config.toml
encoder_arch = "vit"
model = "masked image model"
dataset = "dead-leaves pictures: piles of overlapping shapes"
mask_ratio = 0.75
encoder_norm = "layernorm"
encoder_head_dim = 64
encoder_bias = "none"
encoder_positions = "sincos"
decoder_layers = 2
beta1 = 0.9
epochs = 22.1
final_lr_fraction = 0.1
warmup_steps = 500
weight_decay = 0.03
Rows from block 2 of the encoder of a small masked image model, named by matrix and row number. Rows with one number belong to one neuron. Each number is 128 + 24 x the weight over its row's rms, rounded and kept within 0 to 255. All counts start at 0. Numbers have three digits each. After the name is the row's rms in percent of the matrix's.
After each neuron's rows are labels from the 100 images, of 14976, where the neuron reaches its highest value: "top examples" is what is common among them. Only what is clearly more common there than usual is listed. The data: dead-leaves pictures: piles of overlapping shapes. In brackets: how many of the 100, against the usual share in percent.
# fc1: MLP up (encoder.blocks.2.mlp.fc1.weight, 480x160), inputs 0-159
# fc2: MLP down (encoder.blocks.2.mlp.fc2.weight, 160x480, transposed), outputs 0-159

fc1.316 109:122154132108098117138121111141110122100176131178173148125096174178110114100097152181166180113160116167089134149117093084132112113113140113140084147139094126123128123131114104119152165137144110112130140119111116115122116122139087155133112107114121143143154112074125137093133108168088144143127121106177165103158138077121092123072127113120108133139140164122126129134105120160085113129120151161109134069124126123098140086130144143119119118117127086122132091125126121104087118114129137
fc2.316 115:091090123130128171113100082109157146143125155173139152126117137064131168102102131101149099149136106166087093099112099111117123131087161117172102160090094081111150103122128112130122142147123137127136098134107115126091145124082161059100157122126106130123088108102141128138163123144128109154134112122117121091139157104103101113075147121108127104139145128127084097128136109138124142141101147144124141160153158094131088110130145077152152110120106112116111127129101151114121160150149133
top examples: grey (84 vs 14.4)

fc1.24 112:143097136138131112139131178109126131113148125121113091147121152134115123094197193161157135139131108107174170121104068071135142118125124152171105150140093126106137131082117166081106106142135114135139115131116150139130125104117139124106126146155114136115115135104123132148125091110108139134148093133184119083114056116162089081103125105055129141132136163108082130148084152102125139122116143118086127145098100133107133142125127136137110134139129132116115113109139134121146104113128142
fc2.24 099:122125121100143147106098165101101125120100113173143119126108100109135118125118167178115169129152106138078124146143116098117111102132126110156117147158122110148127106132138192203161159092153092115136135104151157103138123147147107110118123146100116103101118138121130118110152096143103094108146085161164119139142164097111093125088104126138127057122111167185124095118110120117139114112115103128135110079127179132117102119144104100108121097103115128137136109136113098100144156126143145
top examples: grey (76 vs 14.4)

fc1.357 093:131151117143107133167097097052080150170137129153109153137121108098107145119121142093142098100119129101135118141109148142129138102127154133110092100109168151094104121061104114125104085119131104145124119116119093118124107153104151107110133159126143090095142130156114091108133102110126166148142165154180151122158087186112157138149138121109112127187089113147152123118119135160132097158100156124107121113084106111116141114097129104128130120122130144081099131099124110131139142159115106
fc2.357 083:104098127138179140123130093129155144130112143130142155139141144109116127134116097144150155186134104099109148111116113090115112121090097112102118128147089148167093099100134131112122128146158104143136084147172127125113110097144137093108144101120126126123098112102149134131137136091090172161138124091160141093147126107102134132167154160178123098109157109134084094147153120147148152106107133150166085118136172108158127140099140074149153144130113118160142106151108155085130086165096141
top examples: shaded (76 vs 50.3); grey (70 vs 14.4)

fc1.160 104:122107123128131161131151163099117111135158131082091113133115166118129139100138072156137130127101187097136080128127145138097146128163128153118109137112136137169123110137109121117100128104147136081112133130129104156108122152150148122136147106112133109167090126112148156177129145146149128123167090058129117142060125172151169124139142111113134102128154072154106102086136136137151116137129146087129096135129111125114102152121092121098108119082113160107151085125107137118115124094129087
fc2.160 090:153163145093106143125097110150089129090117108146138107142127128129146126161108098124093130137131104137138143140114117165110104111173126088085117098147150147098114136133125114088127099142104086126137134121159120113120151115142074139132114137110150101103164108115109112082140134113146127089103177153129109152175128133172172134132099142122154157076108137075146119101112113095150126100129129116123113157091119155114152144100095130101111180145110162181109136105123095128129089180141151
top examples: grey (88 vs 14.4)

fc1.315 086:136119094089130121128130061124137116098137125177106135105129130151136117118113095178083118154111128129137126129105143147112126130108111113139154060107128101085115131110133080106090110111097144111104119111121088075123141115081115110123134113096131130088134122088107089130147173094115100129140123100119127159165189112126113166129123119123115122109103158128194150112122131140113122100118121120124098132126126115095116102128110107124130055110125121123100122110121114114120050127118122
fc2.315 143:086088134161124124126133126142194151168174124128136185141148167087130126136132156113187112138127113129099114109146104133135144159073121109120100117105099131134118131119106143114142129091151129153116090148109161155120122115122114114103120145157109160133081132145167118134162125143122118199117121134133132069114133139112132107117174134125125132107164089130079129143160120169146157137088121162135107129116140112141123152129174117186178104140125135148125135123117180124124100124127118
top examples: grey (77 vs 14.4)

fc1.142 095:144130099136107136131094121103122095135209126114049067125133146129100129101168132106163112153118129149123214177111135133135118115133119132103162134138111120119126134139105116110144156083128135155112156119088098116098118144105143118123103135111126118100139124162120103103134111124112140134124146104185081129130177152147137078114139106157130133143125162094129104123131122181126122098084136108087130113126103125122132178111122102121128126151115155115119140103127122142087108146116137
fc2.142 089:086089118141133135130135130127158115179147158103101143134113126108108141143156122140149092176126134120098098046112134135142151113087100134127115126131093090125141138148132139185149125127131173098133092122174147135130124150132111076123139123135080132139075119112138136124131104165143073155149113135136143073123114092094112112115146115149112087102137145191097122146111140151090158108141099140097125142117099088139136106153153137154136101116142089119142119129125152164120144118145123
top examples: grey (86 vs 14.4)

fc1.469 085:121154129152118112136103104095104144148097114120118129107062128145121140130125111129130138166185131120114119129120127138115095142109129097134110101065101096132103109129107085098098097125098128121140144132135110110079086100108106092135128108136120111102135115099126153130159141152102080147121084109177158099121115097118128115125132113167159099163133120140174132123128119133133123145128106095111094050080112116086127120141119088124120086097106106111105098120101112097127089137143094
fc2.469 140:095093145147159131106118106120189145130152116137143179156119167126113142108135127142183118160107090131099128115129093130110128151079155139127082130077100165131113123113116135153135139099144135159114087163154169146144139129117102109108132152155129141113099126112167113121162151141135116179140138137114156060133127140115129144120164142107090100139166127140080127119168108148154159126114103147144093123098135136139116143117177100168179123139105155142102136100116167104116124112122120
top examples: vivid (71 vs 14.3)

fc1.285 110:107156103141104130146140130126096121109149114134103109120101167149071115103071098125105129117173130131154123139136143122148090135131103161135129148098119121096133109121136127113130119128115160104126108138128146110143100121108165130115083148148128129110124077128105137144129156095111148133046163105188109136176131117118144142092159145130125160157126102138078092119115107135085137168132168106089132103074108136108136068142146113141134084117112118114099137096129153135160116121117093
fc2.285 083:135130120133102159132119132112121102102165141121078124123094126130150122167138157147118106151123135116132100092112137190127133108130141082127133145118127100076185092150131168145133101101157112040076133117142179139161131142156101124129116112117138127132136100159120113110117157126137163123085156138174111126132144090129135099147114102143193138108121115120129090154120142139131128144113082122137140170100118132102116076101125156118118137140147131165107120087132118163144124140139160
top examples: shaded (77 vs 50.3); grey (53 vs 14.4); vivid (40 vs 14.3)

fc1.170 085:116129134073164100139146095145098110131088109153130119088076114134132102149176137134071099143121187120094124132116149110100105171127092131112139116122117126143111147100125085137096142128123132122119133119103107077132150137097123114142127101148098127133145125074060144117131115121130121108134120118125124175166149125063108124151144127140121165168098081094122171143146109124124157125089119127114131157091146111123119125149134149151148087107117128089124123149118083099117117092115126
fc2.170 078:160154157114119113142097144111113131103089107124126109126146137155140106122109100141116137094111118109150127148129124114119108128164147110126148132147158106086168143155151132108138159145100142127088157137138123137110101131112163152172125084137158110118169136164116140127071101147157141100134120145115128154070114129160148161117109136146135120179118090124154128108146130122129110156089134099151188112206136150126104148109115103105123122113116157170134107119123118118140148152049180
top examples: grey (100 vs 14.4)

fc1.115 082:104124127107115097111115097094131150109111135068078127098127085139130109113135125116107142123083162119106116133137140145147120165130127097101122098093128107100074085129103099137123081109084088098130133126126129082111080130102126112127112131146123112167129073109118100155145136158146128122086127111147140112134073154111157140137121149138104082154101102164115127117112116122134107124144099111125115079119090115092125103097105129134109109105106107093081093131134085101125112119156099
fc2.115 129:132129172148124120148129124082173126157141128161144187129138180116125122126139142147170125119114108134117120131154132127124144165124144098132104126100130149128134148124120113133126143099175101127108107172165128159155110130139097136121097156170149157120135162120180121127155148159147124173152130145131166110134096107160127138141173096120132096149169131133110125138181126153167170120138107164133120110146129158156126158110172120180176153133134181143118105088130172107114117120163102
top examples: vivid (65 vs 14.3)

fc1.35 081:124109125138111139132108148123119119174163124106067114150096164142086140138163131144085111113142108157213201170122149103114115138129080142113145125127135124117139130076136153123144139128150124174112105140076122128119121107132118146127113127124118157052097138139117112098129123081140132105138137132159066181113150105167129121132132095123161162117106095130087132140125103121129144130117140104124146129123075129132139126123124116146141143131128132072143108119140123142102119121101144
fc2.35 072:121102131129116041098079146123116104139108155126118118123148111098134067139141164131121131118132096134102096139141101135096100110137122110129112137104112113107123094155129173094177125078146135084113108125138120127159120148116121104138131135093123124131123115161116075151120112143144182118161125127148088117094078100109108098111132145131161115126120111094123131110125112129104132137136140121104137151143158114117111147113133072131131076121109098214135150107106115167100119114123151
top examples: grey (96 vs 14.4)

fc1.444 115:106121117144162125129159109072088160156160135160147178098150107115121138139153097132141147113188100150114086119145180103115142136151145117083103153108104109121168091079092134120076123088121120144137136124123109138100110117105073053109160113146113125114130145120079099116133091109129141127096116112081136168145146119088149140162142167095089120142122086133130122119114116098124134132122130145119082136098110117110121133128140154124119139136143106123138108109132121132151129125117112
fc2.444 109:125116102117103153113067089187113108130136111072104112140099112087133170114086156104111122134075123108119103143089120102122115122126104131110133136122119141137082133156130075128180082128133133164124120109137119108151170135087086090112132112106109115121123115129114174121164151161095126116138128130156100116124063139120131118120121115104140106150110127092122115120108118112115136111081145125108093106175139118111099131137115128120119191167125103114148158123109111101136103134121168
top examples: shaded (76 vs 50.3); grey (54 vs 14.4)

fc1.437 112:100140146156130129126113152108136120142079123085159176150134134152133146137134129105154123127178085115135080131123169107137144172131117099084111129118092093130102145106121102118127089150113139163138074145109128134132157105091097069131127134123118107136152122105109151121132085079117153146146130149157168082126104109146184149072138164088113091139161109137176134117133130117124147185129100139127143133117130121110117124108144106125139121135147133111108118076129138092142167113128138
fc2.437 108:138132165136176157160143115099149120153139178153130160152153155088163102091104116090158124160149115100131167056122142096134151166129148103090128122123134130121125122135106114115151063095133128103107140165129140129180161108106113157122145124144151148130135178113163150128129131124118127153156126128166139126136104116149144132099146140138122162113171119105111093147159142142132144125067164184128115148131094135155138114102151115154162151140148162121150138115136149116158103130146146
top examples: vivid (84 vs 14.3)

fc1.271 115:112143125101112132133096137106092114140084127185136148096115124115113150115134087165156094145113175120168162129137113152090170084145143124069095122141110170144111096114149130141120119117110151158119088135120131133138120133139129133137132098116153104129108105125128130120136151120161114114143201127075146165119183140133126148106126155159094128099095058133083132124119137131099150156125116085138124133110126088152085122116108091108130125115148155118089126098112150101102109128129115
fc2.271 127:131129114124146137118153097148103116117132130130159106147133119081164173101138117129111188132138115170150120125099107130111121109134119123163123123109123173088127134106128110138125146154109092151123128106094103115151189099083113137129124137113125117105128133089118135108127089171111142114126175077162124131159170103111122097059113116143136115095109189093131082118114113115106101115139119118119111127148123120111088084147115084114111089136113116136096173111118117104110184147147142
top examples: grey (69 vs 14.4)

fc1.397 123:141137157088095130146129154080121186138163119166061119091158136183122128166116060162100127138067118139135134134106150111163084104133151118149129124141128145127148099162105130117097086153119148126141095126117134144118127123155119124059108157126131117156146102105143130128131139121117111126146167149104131106104106147168129163110152123096111143139109172128139155141123139098145144127115112136124115127063099142136127111118141157127098135101126101118111107101083141138147091125118106
fc2.397 102:148148141119141094136170170167102101139113139118120118151128125126091098112172088115115081138139120154124084148122138151121126135148105165119112073139129116120149189104165102108077086156104147079134123116121116128173109146104060159120152153148133117126150140084124129119181111097155125108094084103106137135080129121146163140130118066090150149142109144135127104128126137111134141173153132128129139152082157145131103126118108140118116142107134141162109142117119120113127125111113151
top examples: grey (96 vs 14.4)

fc1.56 114:124150116128098120144108145094102138173130130122048070119095159149079141124153106144154138149126157092088169139105148118147107111137124119101149120146118121105095083100133098141137115096109089171134137123094158116110079136094097129109121148133130122131126093126129115115131099104099155123141154117218118173141146096141111135172132100119155114165103130147128127121108109153107137138104137127046118131114121109117123093106133125139144133133129151113102132105132108132115151140121123
fc2.56 110:080085122141118132106159084134159165135133119146111162114137140078124119126124155145157125169113102138112104132150103124125125130080159122112077136122084083155143128136124158116148114140152160105117089142151146125125128116124096106083121127131104143118088121110155109113163141110133156162116121093100124063111100090100111125099160154124111118128147147172074131127146106144119140110104089143096139140147109094135115130070152112160158095146098124169146137152109154143140135119110173
top examples: grey (90 vs 14.4)

fc1.473 106:151138107115129128130077168114081112074129122140078114104155078132120130109176132177124116107165198143159219136129123131129105106100153117132092101147147128117102118124139160085095120149141143170129122128098123128129104130105146139113109117120138145121091138120154162135124129053115156133116119144108092090107082108128132107141100137146122120075103142131102168151117114132134142142107119079100124130119103109127132102118116126131125131145129159115112099146125128103151109134135138
fc2.473 097:135149125098146137109084110175090074095119137114098108132128134136111124118164132153105103135157106181117095132145128136120118114148100144140090120152146168120104095115165124184103080111120131115155119113170151090133116175135151096117119128119137099085146120139115144106181114104129072100117083120082124139121119127154129133132088105098130083143098139146125124107113113089161124111182114104109143121099154146104127127130100134104102107098110150110129149143116101151162140094100116
top examples: grey (87 vs 14.4)